Rows from block 2, named by matrix and row number. Each number is 128 + 32 x the weight over its row's rms, rounded and kept within 0 to 255. All counts start at 0. After the name is the row's rms in percent of the matrix's.
# conv: 3x3 conv (model.enc.1.0.conv.weight, 128x128x3x3), inputs 42-47, a 3x3 kernel for each
conv.0 112 [ 93 128 109 142  34  89 128 123 117  83 160 161  99 128 128 128 128 128 151 144 148 144 128 128 184 173 170 106 165 109 128  95  70 128 128 128 128 128 128 113 128  95 128 128  96 123  70 162 101 128 208 128 128 193]
conv.1 112 [138 166 128  81  80  61 128 128 119 128 152 130 113 128 128 128 128 128 169 168 128 128  47  54  87 129 116 197 128 128  90  94  55 174 128  97 191 147 128 162 128 128 151 128 128 129 128 120 128 128 128 128 104 170]
conv.2 093 [128  49 128 168  64 128 128  71  91 114 128 128 150 138 128 128  97  96 156 128 128 138 111 128 128 128 190 182 128 128 173  89  87 176 128 128 128 128 128 114 118 102 182 149 128 107 128 128  74 128 189 128 162 185]
conv.3 090 [128  81  83 128  38 128 128 128 128 128 128  67 128 128  81 128 128 128 135 103 128 137 128 128  33  92 128 128  80  90 167 128  70 211 117 144 128 128 128 158 128 128 191 128 128 128 176 248 128 128 191 128 128 151]
conv.4 113 [134 128 128 128 128 128 172 128 128  89  89  90 128 128 128 182 209 197  92  60  93 128  65  62 128 128 128 191 128 146 128 131 170 128 128 140 169 153 151 192 187 198 128 128 183 138 128 115  56 128  98 128 144 120]
conv.5 109 [128 159 128 128 125  77  95 128 119 161 155  58 128 128 117 128 128 128  78  96 135 153 128 128 128 133 128 128 128 128 128  86 113 109 128 116 128 139 150 109 128 163 128 128 128 128 128 128  99  80 128 195 128 140]
conv.6 088 [ 58  83 128 128 119 128 128  88 128 101  28 128 100  27 128 154  88 170  88 128 128  99 128 128 128 128  81 128 128 128 128 153 128  67  61 128 159 237 128 102 180 128 102 101  89 132 128 160 128 128 167 128 128 128]
conv.7 108 [131  32  38  90 128 176 128 128 128 128  99  79 104 128 128 106 128 175 222 128 128 128 140 186 150 111 128 105 128 128  95 158 128 128 176  99  98 128 165 128 206 128 128 128 128 106  84 128 128 189 104 132 116 128]
conv.8 111 [128 128 128  85  79 128 128 128 156 168 170  83 128 128 165 166  69 128 128 128 128 148 104 106 138 162 108 152 154 128  94  73 128 128 106 180 160 128 198 128 159 173 106 128 151 128 128  86 181 178 128 128  82 128]
conv.9 106 [128 128 142 128  47 128 128 128 128 112 128 159 128 128 150 160 151 157 128 128  53 128  99  66 128 128 126 128  99 139 115  71 128 123 103 128 128 108 128 128 128 128 128 128 128 128 128 128 128 128 128 159 182 183]
conv.10 077 [167 161 128 154 128 128 142 128 108 128 189 128 154 170 128 128 162 128  62  59 128 132 128 146 128 165 195 172 128  57 128 128  44 128  79  48 194 128 105 128 128 128 128 124  88 128 146 147 128 128 162 128 203 185]
conv.11 096 [128 128 168 153 128 128 128 128 128 128 128 128 177 173 128 128 143 128 128 128 141 106  96 128 128 118 128 128 128 163 128 128  93 128 128 119 128 128 128 128  96  89 128 128 128 128 128  79 162 102 128 139 128 173]
conv.12 094 [128 151 128 128 128 128 128 128 128 128  81  69 128  66 128 142 145 128  81 128 128 128  89 128 103  34  94 142 232 175 128  70 128 108   0 128 210 164 196 128 128 148 128  52 128 144 151  96 128 167 128 128 164 128]
conv.13 119 [128 128 128 128  79 128 128 128 146 128 134 122 128 144 132  78  80 105 128 132 128 133  70 128 124 128 146 128 128 182 128  73 112 135 170 173 138 128 115 128 128 148 143 128 128 128 128 128 144 192 179  99  69  87]
conv.14 102 [128  97 156 128  93 155 128 106 159 128 128 146  70 108 161 128 118 155 128 107 128 219 146 162 128 107 128 128  52 185 124  50 177 140  62 165 117  89 171 106  70 141 128 128 162 128 128  70  58 128 128  94 128  86]
conv.15 103 [128 107 112 128  83 151 128  41 128 109 128 128 128 206 154 128 128 128 128 122 126 128 128 176 187  40  95 128 128 128 112 128 128  83 128 128 187 128 157 128 101  86 128 128 128 128 128 128 128 178 109 118 186 128]
conv.16 111 [ 94 128 128 128 128 128 189 128 128 128 103 120 128 128 118 185 128  85  92 128 123 128 128 128 128 128  69  68 185 128 128 128 128 147  94 128 128 107 128 128 128 128 128 128 128 206 185 113  48 143 128 101 102 128]
conv.17 097 [128  62 128 128 128 101 128 128 128 128 164 128 128 128 123 128 128 128 128  70 143 145 128 134  67  65 170 128  67  42  69 128 128 128 162  91 128 128 128 128 128 128 170 154 128 128 164 178 131 128 128 170 168 128]
conv.18 085 [128  87  71 128 128 128 128 128 121 128  86 110 172  92 128 128 128 128 128 128 128 108 143 128 128 108  69  88 112 128 161 128 150 128 128 129 105 128 228 116 128 147  67 128 214 221 128 132 152 128  51 128 128  84]
conv.19 115 [128 128 128 128 128 128 128 128 128 128  91  98 176 220 134  59 128  77 169 128 128 126  65 150 225 164 128 135 128 128 166 109  74 172 107  85 137 128 128 207  99  48 160 109 121 110  76 128 140 162 128 128 175 192]
conv.20 093 [128 128 176 128 128 128 128 128 128 128 146 128 128 169 128  89 122 128 122  43 128 145 128 166 162 128 175 128  68 117 128  67  88 183 128 128 128  98 108 128 113 128 163 128 128 100 178 150 128 189 139  64 128 128]
conv.21 104 [128  39 128 171 128 128 197 128 182 128  77  48 220 191 128 165 128  54 198 180 188 113  33 103 206 108 147 128 128 128 189  87  99 170 106 128 128 128 137 132  90  96 128 128 171 128 128 103 140 186 128  91 175 128]
conv.22 105 [128 120 158 128 128 128 128 128 128 128 128 128 128 128 128 128 128 128 128 128  24 128 128  33 111 128  41 128 128 128 128  77  52 128 107  93 128 128 128 186 128 124 128 106  84  73 150  54 128 157 215 128 186 128]
conv.23 102 [168 128 128  96 184 128 128 161 107 162 128 128 169 146  92 128 128  77  72 128 159  54 128 186 128 155 191 115 154 148 128 213 132  49 161  89 128 154 103 128 154  98  83 133  97 122  92 128 144  50 128 128 133 182]
conv.24 108 [141 179 128  70  95 128 128  61 119 128  92 128 165 132 128 170 128 128 128 144 128 128 128 149 102 128 131 193 128 128 155 128  94  96  46  88 128 171 149 128 128 128 128 103 128 162  19  60 201 128 122 171 128 180]
conv.25 072 [128 128 128 128 128 128 153 128 128 128 128  61 128 128 128 180 128 128 128 128 128 128 128 128  72  83  41 128 128 128 128 107 128  60  85 128 128 128 128  92 128 128  86 128 128 128  38 128 128  68 128 128 128 128]
conv.26 092 [128  70  54 128 128 128 128 128 128 128 128 128 128 128 128 128 128 128 139 128 148  68  90 128  90 128 128  55  73 128 108 128 156 199 132 125 128 128 158 128 128 128 128 128 143 128 172 209 157 128  65  85  66  96]
conv.27 095 [128 161 128 128 128  95 171  89  83 128 169 128  85 128 109  88 125  80 128 128  62 165 128 128 204 128 128  53 128 128 106 128 128 130 131 128 128 128 128 128 128 171 137 154 141 128 181 125  49 128 128  76 144 139]
conv.28 106 [128 105 128 128 120 124 177 100 128 153 110 128 102 105 128 128 128 128 128 128 128 184 128 128 147  70 128 129 128 175 132 108 128 128 118 128 121 128 128 128 128 128 132 148 122 127  71  86  39 128 116 128 172 128]
conv.29 111 [128 131 128 128 109 128 128 112 128 128 128 128 128 119 152 128 128 128 128 144 104 154 168 128 128 173  99 128 128 128  97 128 128 128  76 109 128 128 162 102 183  79 128 128 121 147 128 128 125 128 128 128 200 128]
conv.30 104 [128 128 128 128 110 125 173 172 128 147 128 128 128 128 128 128 128  99 193 193 178 128 128 145 128  77  57 100 102 128 128 128 191 128 170 167  69  82  90 128 128 128 191 189 216 128 128 128 148 144 128 128 128 128]
conv.31 067 [128 128 128 128 128 128 128 128 128 128 128   3 205 128 128 128 128  39 128 128 128 128 128 128  73  55  50 128 128 128 128 128  87 114  99 129 128 128 128 128 128 128 128 128 128   0 128 128 205 152 128 128 128 128]
conv.32 107 [128 128 128 149 100 128 138  90 128 101 128 128 113 128 141 128 128 128 165 128 124 179  44 124 159  59 127 128 128 128 128 128 128 128 128 124 118 128 125 116 144 128 100 128 128 128 128 138 118 128 152 142 128 189]
conv.33 099 [128 128 128 112 101 128 128 128 128  90  85 128 176 128  76 132 128  58 177 189 199 128 128 179 198 123 136 146 128 128 213 121 102  87 111 128 128 183 144 128 128 128  83 128 189  69  72 128 128 128 102 128 132 128]
conv.34 100 [128 128 128 128 128 128 128 128 128 128 128  98 204 175 177 104 112  80 114 128  74 128 128 128 128 128 128  77 128 128 124 128 100 128 128 128 128 157 186 169 197 142 123 106 127 194 128 128 203 192 194 128 128 111]
conv.35 109 [157 120  95 149 149 128 128 128  68 176 128  51 169 154 124 128 128 103 128 128 128 167 177 152 129 112  59 169 103  85 187 128 124 211 115 114 128 109 128 128  95 106 187 123 128 124  83 127 128 110 128 142 128 159]
conv.36 080 [ 94 128 128  72 137 128 128 128 137  83 128 128 128 128 128 156 128 128 128  82 128 128 128 128 197 128 128 128 100 128 179 104 128  60 128 128 189 128 128 230 121 128 128 128 148 148 174 128 128  95 115 128  91  95]
conv.37 089 [133 185 188 128 128 109 128 128 128 133 142 161 128 128 152  88  84 128 128  94  61 183 172 128 128 171 128 128 128 128  91 128 120 128 128 128 128 128 128 128  95 128 128 105 101 128  72 128 146 128 134 126  85  98]
conv.38 088 [128 128 128 128 128  97 128 128 128 128 128  85 128 128  85 253 210 128 128 128 142 138 128 128 128 191 128 128 128 128 128 128 128  66  74 128 128 128 154 128 128 157  67  76 128 128  81 108 168 128 128 128 128 128]
conv.39 063 [128 128 128 128  83 128 128 128 128 215 128 128 164 128 128 128 128 128 128 136 128  86 128 128 212 223 128 128 128 128 128 128 128 144 128 128 128 128 128 229 128 128 128 128 128  49 128 128 213 128 128  65  74  35]
conv.40 103 [202 203 225 128  97 128 141 128 128 162 169 167 128 128 128 128 128 177 128 128 149 128 128 105 205 207 128 193 195 185 128 128 128 128 128 128 150 128 160 128 128 128 101  97 111 100 128  73 128 108 128  99 128 103]
conv.41 070 [128 128 128 128 128 128 143 142 128 128 117 108 128 128  74 156 164 128 128 188 217 128 167 128 153 128 128 128 128 128 128 128 128 134  91  79 172 169 128 162 128 128 143 128  95 128 128 132  80  56 128 128 128 190]
conv.42 112 [128 128  73 128 128  55 170 128 128 128 128 100 184 128 120 128 194 128 128 128 195 203 155 153  66  70 168 159 198 128 124 169 115 110 144  87 128 122 130  99 152 128 132 128  93  81  39  81  99 124 128 205 181 121]
conv.43 092 [128 128  84 128 128 128 128 128 128 128 128  71 128 191 128 128 128 128 177 128 204 160  75  92 238 128 107 204 128 128 128 129 111 201 128 128 165 128 161 173 128  64  87  88 128  74  78 128 128 128 128 150 128 179]
conv.44 095 [ 97  89  92 128 128 128 146 152 147 128 112 128 128 113 128 128 128 128 148 167 149 205 215 197  74  66  55 128 128 128 150 161 177  98  99 128 128  98 109  86  89 128 168 164 186 128 154 128 111  96  96 128 128 128]
conv.45 088 [128 100 128 128  81 128 158 110 163 128  64 128  80  14 103 128  74 154 128 128 102 128 128 128 152 128 128 102 163 128 128 177 128 128 184 128 130 162 128 159 195 128 128 172 128 128 128 128 114 128 128  75 128 128]
conv.46 101 [128 144  73 128 128  65 113 128  72 128 128  98 128 128 149 128 132 132 148  86  38 128 119 112  90 128 128 206 128 101 128 114 128 128 128 128 170 128 121 145 128 128 172 128 128 128 114 220  88 128 140  98 128 128]
conv.47 114 [150 128 128 166  52 128 128 128 128 128 128 128 171  48 163 130 116 161 109 128 128 156 187 128 126 173 128 167  81 102 128  56 113 165  70 128 164 128  98  79 201 157 167 128  88 128 190 128  62  60 209 128 128 156]
conv.48 076 [128 128 158 118 128 128 128 128 141 107 100 128 128 114 199 128 170 254 204 226 128 103 128  21 128  86   0 161 185 174 128 128 128 128 128 128 153 166 151 128 128 128  94 128 128 128  98  96 128 106 128 183 193 185]
conv.49 098 [ 65 103  88 128 128 128 124 152 128  87 128 151  96 134 169 128 191 187 159 150  82 152 128  96 128  76  36 128 128  76 128 128 128 142 125 112 128  86  72 128 102 102 207 165 181 128 128 128 128 128 128 131 153 169]
conv.50 103 [128 128 128 128 178 128 128 128 128 128 128 128 136 199 128 128 128  75 128 111 158 161 138 149  84  69  75  41  91 128 145 128 128 128 128 128 128 128 128 139  93  86 183 128 192 128  90 128 152 128 132 128 128 128]
conv.51 089 [128  78 128 128  58 128 128  43 128 121  99 128 128  93 128 112  79 128 128 116 127 128 128 128 128  34  58 128 111 166 128  82 128  88  60 128 128 117 128 128  96 128 128 108 128  70 128  49  73 128  68  86 128 128]
conv.52 078 [166 128 128 128 128 128  59  20 128 127 172 169 128 128 146  35  25 112 128  73  44 128 114 128 128 128 128 128 128 128  98 128 128 128 123 128 117 128 148 128 128 128 128 175 128 128 128 128 160 164 151 128 172 148]
conv.53 077 [128 128 128  99 121 128 128 128 128 163 128 184  77 123 128 128 128 128 124 128 128 128 138 128 128  92 128 128 128 128 157 168 157 128 128 128 128 128 128 144 128 142 136 128 128 128 128 128 128 128 122 128 128 128]
conv.54 083 [128  38  65 128  44 105 128  66 107 178 128  56 177 128  68 128 128  90  41  83 128 169 128 195 128  21 128 128 128 128 156 128 128 152 128 152 128 128 185 128 128 136 128 128 182 128 151 128 128 188 115 128 202 128]
conv.55 091 [160 141 128 128 128 128 128 128 128 202 176 128 128 128 128 128 190 192  65  92  89 128 128 128 128 128 128 212 128  57 147 128  93 128  63 128 177 128 128 128 128 124 171 149 165 128 128 128 128 128 128 128 121 144]
conv.56 101 [128 128 128 149 128 128 178 185 128 128 140 128 128 128  24 128 189 128 200 128 195 128 128 147 112 128 128 128 128 215  74  96  99 128  49 128 128 128 128 128 128 128 128  82 100  40  70  37 128 128 128 176 221 198]
conv.57 111 [ 47 138 154 152 128  40 112 128  65  89 128 128 170 128 128 120 153  91  66 168  73 200 128 128 128 128 215  62 186 128 164 128 109 145 106  79 128 125 128 128 128 128 139 128 128 144 196  97  83 128 128 128 128 142]
conv.58 097 [176 123 128 132 128  72 128  29  41 152 139 128 128  88  64 144  85  52 128 128 128 128 149 181  89  83 128 191 158 148 128 128 128 118 105 128 190 182 128 128 128 128 128 128 128 127 103 103 128 128 128 128 128 128]
conv.59 103 [128 128 128 158 128  74 213 128  89 169 105 128 196  85  69 190 125 106  88 128 228 108 128 128 120 128 128 128 128 128 128 128 128 128 128 128 119 128  86 128 128 128 128 128  88 128 105 100 166 123 128 151 128 128]
conv.60 099 [128 210 128 128 128  85 128 177 128 128 158 128 128 128 128 161 179 128 114 157 109 128 152 128 107  75  28 169 174 248 128 128 184 128  95 128 128 128 128 128 128 128 128 128 128 128 125  93 172 115 139 128 128 149]
conv.61 090 [128 128 100 128 178 128 128 182 117 128 173 128 128 128 128 128 128 167 128 184 128 128 167 128  77 128  59 128 128  78 122 171 109 177 128  83 128  87  72 128 128 125 186 128 128 128 128 128 128 109 128 128 128 213]
conv.62 091 [158  86 156 128  59 128 156  59 128 130 128 128 128 128  73 152 128 128 128 150 208 128 128 186 128  95 125 128 128 160  92  95 128  67  59 128 128 128 128 128 128 128 121 119 128  95 128 128 123 128 128 114 128 128]
conv.63 076 [128 128 128  74  53  85  86  89 128 128  98 143  86  67 128 128 128 128 128 128 128 128 128 128 128 128 128 128 128 141 128 128 132 128 128 117 128 128 128 128 128 128 118 108 128 128 107 128 128 128 128 128 121 128]
conv.64 106 [180 238 128 175 170 128 128  96 177 178 196 128 144 146 128 128 103 183  41 122 128 128 183 173 128 133 149 128 140 128 128 128 128  53  72 168 158  80 136 128 110  80 128 125 127 165 116 203  87 128 151  65 167 147]
conv.65 088 [128 128 128 128 128 128 128 128 128 207 128  69 207 188 128 141 128  73  54 120 133  92  81 128 188 128 128 128 128 139 128 128 128 121 128 128 128 128 115 146 128  49 104 112 128 128  28 123 222 207 128 128 136 128]
conv.66 101 [128 168  95 171 148 123 113  86 128 128 128 128 133 137 142  64  50  82 127 107 109 154 181 168 128 128 128 128 128  20 190 128  91 183 128 128 128 115 128 128 128 128 120 128 117 128 128  89 128 128 128 104  87 128]
conv.67 111 [128 128 171 162 171 128 147 128  75 128 145 195 161 128  86 170 128 101 128 111 128 151 161 128 191 128  88 109 192 185 139 128 118 128 121 128 128 128 164 102 113 165  85 128 194 128 106  81 165  78 113 166  79 128]
conv.68 104 [128 128 128 128 128  69 128 152  82 128 128 128 128 100 128 195 142 128 128 128 101 174 164  97  71 128 128 128 128 128 122 153 128 102 128 128 128 128  71  86 149 240 115 145 219 154 132 193 128  57 176 196  98 152]
conv.69 114 [128 172  50 161 128 126 128  84 128 128 137 128 118 156 128 186 149 134 108 180  77 128  43 128  89  83 139 128 159 113 154 128 128 159 128 164  97  97 159 128 130 157 128 148 143 202  86 128  90 128 141  93 195 172]
conv.70 078 [128 148 128 165 128 128 158 178 128 128 128 128 249 128 128 204 128 128  73  56  62 128 128 128 128 128 119 128 128 128  88 128  25 128 186 128 128 128 128 128 155 128 128 200 128 128 128 121 128 128 149 128 128 128]
conv.71 099 [128 128 118 157 174 128 128 151 128 128 128 128 188 187 128 128 128 154 130 128  70 172 184 150 128 129  88 128  75  92 128  55 128 164 102 128 128  88 142 128  43 108 156  78 128 128 148 151 156 128 128 128 148 136]
conv.72 079 [128 128  90 128 163 128 128 178 128 167 128 100 127 110 131 166 174 128 128 211 161 128 128 186  84 128  87 128 128 137 184 161 212 128 144 153 125  64 201 128 128 168  92 128 138 128 133 124 128 107  30 188 128 108]
conv.73 114 [167 197 128 128 105 138 128 126 128 162 176 128  99  64  80 128 147 128 128 128 152 177  70  76 128 128 128 177 128 128 110  62 128 128 128 128 169  62  95  96 151 218 128 128 128 196 128 100  37 128 172 128 128 111]
conv.74 112 [128 144 188 128 137 165 119  92 203 128 128 128  85 115 135 128  97 188 128  52 199 128  46 171 128  39 183 196  90 193 128 105 160 149  78 170 128 136 104 128 150 112 128 152 122 128  74 128  93 100 128 128 128  91]
conv.75 088 [128 128 128 143 167 128 128 128 128 135  82 128 128 128 128 128 128 155 128 128 128 128 128 128 128 128 128 128  76  75 205 161 128 141 128 143 128 129 128 128 128 128 128 128 128 177 128 128 128 108  87 128 128 128]
conv.76 120 [184  32 128 128 171 128 128 159 120 183  89 128 128 176 128  64 128  96 148  99 128 164 196 157 121 128 104 128  39 128 128 128 128 128 179 123 120 131 128 128 108 128 128 128 130  44 156 128 182 128 128 173 113 161]
conv.77 092 [ 88 166 128 128 128 128 128 128 128 128 113 128 176 128 154 128  80  79  62  78  45 128 181 174 128 198 179  72  99 128 128  90  68 128 128 128 128 181 128 128 128 128 128 128 128 128 143 128 231 200 187 120  93 128]
conv.78 111 [123 128 128  69 128 166 128 128 128 109 128 128  86 128 159 144 128 128 191 128 128  83 128 197 125  97 128  90 154 128  74 158 183  69 170 128  94 157 125 104 157 122  86 128 171 128 128 128 128 153 106 128 148 128]
conv.79 100 [ 24  31 128 128 128  30 128 166 128  25  59 128 128 128 102 128 166 128 173 128 128 179 128 128 128  89  85 128 184 163 144 128 128 128 128 128 235 231 146 141 128 128 128  71 128  92 128 128  77  40  83 128 128 128]
conv.80 103 [202 175 128 128 128 128 203 128 212 128 107 123 166 128 128 187 128 201 200 186 102  10 128  38 128 128  68 203 209 181 128 115 128 128 122 205 135 187 193 128 128 128 128 128 128   0  46  63 135 128 107 128 128 128]
conv.81 093 [128 128 128 174 170 128 128 128 128 149  54  42 157 128 128 141 126 138 128 144 128 145 128 165 128 107  92 110  65 160 128  97 118  88  81 128  85  79 238  91  79 128  98 101 128 128  20  90 161 128 129 201 159 160]
conv.82 078 [128 128 114 128 128 128 128 128 128 196 128  55 179 128  76 128 193 128  71 128 128 128 128 226 177 128 128 128 128 128 157 128 128 128 129 128 128  98 161 170  68 128 120 128 128 151  79 128 177 157 106 128 177 128]
conv.83 096 [177 179 146 128 132 142 111 128 150 135  89 124 128 128 158 154 128 111  86 128 128 104  79  85  82 128  68 124 128 128  53 128 132 128 146 154 109 122 151 128 128 198 146 128 187 128  91 114 191 169 100 219 128 106]
conv.84 115 [128 128  66 128 110 128 128 150 179  70 100  98  92 128 128  76 157 152 143 131  99 183 128 115 128 128 172 124  93 128 128 156 128 128 161 128 128 164 169 102 150 151 128 150 128 110  58 143 102  77 145 128 128 128]
conv.85 090 [128 128 128 128 128 128 128 128 128 128 128 128 128  84  82 128 128  99 168 204 128  74  99 128 128 158 128 128 128 166  90 128 128 128 151 128 121 122 128 128 128 151 128 128 128  93  84 128 171 103  84 144 128 112]
conv.86 094 [128 128 128 128 128 128 128 198 128 128  78 128 155 128 180 142 198 128 128 128 128 128 128 128  82 103  82  81  79 147  74 128 125 154 203 128  82 114 128 128 128 128 207 184 156 128 128 182 137 146 128 128 149 128]
conv.87 108 [128 128 128 128 132 128 128 128 128 128 128 101 128 128 128 128 128 138  92 151 149 128 167 142 128 172 162 128 128 128 128 128 128 128 128 164 158 128 128 128 128 128 128 128 128 103 117 228 103  95 191 117 117 219]
conv.88 108 [128 170 128 128 141 128 128 128 128 128 176 128 128 171 128 128 170 212 128 128 128 128 192  80 128 158  44 128 128 168 128  89 128 122  79 128 145  68 147 160  61 128 167  58 128 171 218 110 128 128 128 177 198 168]
conv.89 118 [128  47 190 178 128 128 128 166  37 128  66 183 128 125 128 128 128  98 110  66 149 133 128 128 128 153  74  81  94 184 128 103 145 128 128  48 128 147 106 128 128 128 163 128 138 128 176 142 128 128 128 161  77 128]
conv.90 114 [ 84 169 169 128 128  95 169  18  76 128 128 169 139 101 128 151  96  75  53 158 144 128 172 128 128 128 128  52 165  95 104 128 159 128 128 128 104 104 128 118 128 147 128 160 128 128 128 128 160 128 128  93 128 168]
conv.91 097 [128 146 128 128 128 181 190 128 128 103 128 128 128 128 250 117 106 128  20  41  35 182 128 128 128 127 128  69 128 128 106 127 128 128 128 128 151 146 197 105 128 128 128 128 176 213 170 128  62 128 119  93 128 128]
conv.92 105 [136 162 198 174 128 129 184  94 128  60 177 128 128 128 129 172 128 158 128 128 193 128 128 128 128 117 147 128 128 197 128  95 128 165  85 151 168 117 128 149 128 166 128 128 128 100 129 111 128 112 148 128 128 156]
conv.93 106 [128 128 163 128 128 128 124 104 106 128 194 158 155 171  82 128 128 116 128 100 128 128  91 122 188 128  78 173 128 128 176 128  89 128 128 128 177  96  53 143  81  86 128 128 128  97 192 128 128 194 115 128 158 183]
conv.94 093 [128 128   4 128 143  74 128 173 128 128 128  50 149 128 116 175 212 213 128 160 128 128 128 128 128 128  65 128 128 128 223 128 107 128 128 128 138 128 159 159 109 128 128  67 128 128  61 128 128 108 142 154 128 128]
conv.95 109 [128 155  92 128 128  69 128 128 128 202 128 104 126  79  62 166 128 113  82 159 128 128 128 128 128  77 108 128 153 130 142 158 128 109 128 117 128 128 171 128 176 147 112 140 128 128 181 126 128 128 128 128 109 128]
conv.96 097 [110 124 128 128 128  97 105 118 128 128 128  87 180 162  38 128 128  97 128 128 143 128 119 201 197 138 204 128 158 128 153 204 128 128 128 128 128 128 102 148 128 114  74 128 128 128  82 128 170 128 128 165 186 160]
conv.97 099 [114  89  80 140 128 151 128 128 128  98  85  89  79 104 108 128 178 137 173 128 128 124 103 128  72  47  60 113  98 128 128 162 194  87  83 128 100  96 127 128 128 172 128 128 119 138 128 128  88 128 103 109 128  93]
conv.98 101 [128 128 128 128 128 128 110  54 128 189 190 192 118  92  94  89  81 128 128 124 128 134 128 128 128  50 128 106  92 128 128 123 128 143 199 140 128  83 128 128 128 161 221 251 140 156 124 157 136 109 114 128 128 133]
conv.99 108 [174 109 128 128 160 128  67 156 128 178 128 128 128 173  93 102 144  92 142 102 128 128 123 147 124 190 128 198 128 163 130 143 128  78 203 128 128 169 128 128 128 128 128 124 128  98  48 149 128 138 128 128 148 105]
conv.100 098 [128 128 142 128 128 128 128 128 128 128 128 146 128 128 123 128 128  79 114  72  94 162 128 128 128 171 201 168 128 128 128 128 128 155 128 128 150 128 128 128 128 128 128  99  97 128 128  85 128 176 128 180 211 128]
conv.101 069 [128 128 128 128 128 109 201 128 128  77  36  83 128  82 102 185 149 152 103 128 128 128 166 128 128 174 128 128 111  75 128 128  97 128 128 128 121  96  74 128 107  99 128 128 128 128 128 128 128 128 117 128 128 128]
conv.102 108 [ 52  45  72 128 153 128 128 128 128  60  55  76 128 167  99 101 128  88  82  52  69 128 125 128 128 113 128 128 128 140 128 128 128 128 128 128 220 255 236 128  99 128 142 128 144 128 128 173 128  77  71 128 151 112]
conv.103 100 [128 128 128 135 152 141 128 173 128 129  20 128 128 128 162 128 181 128 128 208 100  97 128 128 128  98  79  84 175 205  68 189 167  67 130 128  50 218 239  92 216 161  95 128 147 128  27 128 128  86  96 128 168 128]
conv.104 085 [128 128 170 128 128 128 128 102 128 128  79 196 160  85 171 128  28 139 128 128  90  76 189 128 128 255 128 119 128 128 164 114 128 135 128 128 128 128 128 128 128 128 128 128 128 117 123 128 128  95 128 128 128 128]
conv.105 099 [148 128  65 128 128 128 128 128 128 128 128 128 111 128  39 128 167 108 163 164 160 128 128 181 188 128 128 106  79  51 128 128 128 128 128 128 128  87 128 128 128 128 128 128 128  97 204 100 128 163 128  28 128  52]
conv.106 087 [128 128 128 128 128  74  92 128  87 127 128 179 103 128 128 100 110 128 141 128  62 195 173  88 128 128  72 173 146 128 128 128  80 166 128 128 128 128 128 110 128 142 128 128 150  90 139 128  81 117 128 128 128 133]
conv.107 130 [128 106 128 128 148 138 128 128 128 128 128 138 196 204 210 128  72  77 128 128 151  87 128 128 128 128 128 127 128 100 128 155 146 128 128 128 170 147 145 163 180 150 128 128 128 128 128 157 138 157 147 128 122 128]
conv.108 097 [128 128 128 128 171 128 128 158  84 162  89 128 128 110 128 179  80  71 128 128 107  83 148 128  59 145 128 128  55  67 167 191 128 162 128 128 128 128 128 155 128 128 153 128 217 218 128 128 180  83  67 128  38  76]
conv.109 049 [128 128 113 128 128  81 128 128 128 128  73 109 128  91 108 204 140 146  30 128 128 128 208 166 128 128 128 128 128  89 128 128 128 128 128 128 128  96 106 128  96 128 128 128 128 194 128 128 127 128  75 106 128 128]
conv.110 111 [133 147 128 128 128 128 128 128 128 167 193  75 159 195 104 128 196 128 114 128 168 128  81 128 204 128 189 154 128 145  97 128 187 128 144 146 107  89 175  89 128 191 128 128 159 157 128 128 135 134  65 103 170 128]
conv.111 095 [128 128 133 114  89 128 128 128 128 110 128 200  93  96 199 128 128 177 128 112  56 212 161  88 128  96 128 128 128 128 128 128 128 175 128 171 101 128 128 128 128 128 128 156 128 128 128 128  90 128 128 128  92 128]
conv.112 097 [128 128 128 128 128 128 128 128 128 128 127 194  81  64 128 123  99 176 137 136 123 175 175 128 164 174 128 128 129 128 128 159 128 128 128 105 128 165  72 128 215 111 102 160 128 117 128 156  76  51 152  84  59 163]
conv.113 105 [128 128 128 149 167 146 128 128 128 128 128 102 143 150 128 128  52   0 128 128 128 112 128 191  90 128 138 128 128 131 116 128 140 128 128 134 138 171 182 124 101 128 212 212 252 128  88  91 128 112  84 207 162 128]
conv.114 100 [172 128 128 128 152 104 128 170 132 186 128 177 128 119 128 128 106 128 128 128 137 128 127 128 128 178  89 128 128 128 146 128 128 155 177 187  96 128 111 128 137 146 128 186 223 205 128 249 161  96 113 128  53 119]
conv.115 099 [104 128 174 128 128 163 128 128 176 115 128 128 128 128 128 109 128 168 128 128 218 128 158 205 128  95 173 128 109 107 128 128 115 128 149 128 128 179  41 128 202  61 128 181  68 128 128 194 128  75 137  94  82 148]
conv.116 101 [128 128  91 128 128 128 128 128 128 125 121  87 128 200 128 109 128 108 128  99 109 128 128 128 121 128 128 128 138 130 195 161 128 155 183 206 128 128 128 128 128 128 143 190 190 128 128 128 128 128 128  95 109  71]
conv.117 129 [ 83 156 100 128 128 173 128 121 128 128 140 128 186 200 199 128 128 180  78  97  35 107  91 128 142 138 125  86  77  91 128 128 122 148 128 170 128 105 128 172 179 130 128  94 103 122 128 128 195 217 193 110 128 113]
conv.118 112 [128 128 164 128 145 128 128 155 128 128 113  76 152 128 128 203 185 128  98 103 159  71  81  77 140 128 190  81  83 158 128 128 128 128 104 128 117  98 128 176 182 176 103 107 128 112 128  69 194 128 128 144 128 128]
conv.119 105 [ 85 127 128 128 160 128 128 154 128 128 128 202  82 127 128 128 128 103 128 128 128  90  90  89 128 162 128 129 128 128 128 126 128 169 168 175 128 128 128 161 128 150 164 143 154 128 173 128 130 132 136 128  91  88]
conv.120 095 [128 128  81  85  27  28 203  88  67  89  95  91 128 103 119 128 128 128 128 131 125  78  98 128 128 128 164 128 128 128 128 128 120 128 128  81 128 120 128 128 164 151 170 159 146 128 121 120 128 128 128 108 172 190]
conv.121 120 [128 128 142 128 128 128 108 104 128 107 208 189 102 128 128  80  74 128 158  69  24 211 182 128 128 128  95 203 128  74 128 128 128 128 128 128 198 104  46 128 128 128 152 128 128 128 128 128  19 128 177 128 128 128]
conv.122 120 [188 128 199 128 128  50  78 128 100 223 231 220 128 128  81  40  61  73  56  55 128 153 155 128 185 128 128 190 162 160 115  95  96 128 128 173 181 180 145 117 105 121 128 128 135 128 168 154 154 128 128 128  87  89]
conv.123 102 [128 128 128 128 128 155 155 128 145 215 228 235 128 128 223 128  81 182 128 128  66 128 128 128 151 167 128 128 128 128 128 117 128 128 128 128 149 139 128  98 135 128 128 128  88 189 181 171 128 172 187  94 128 128]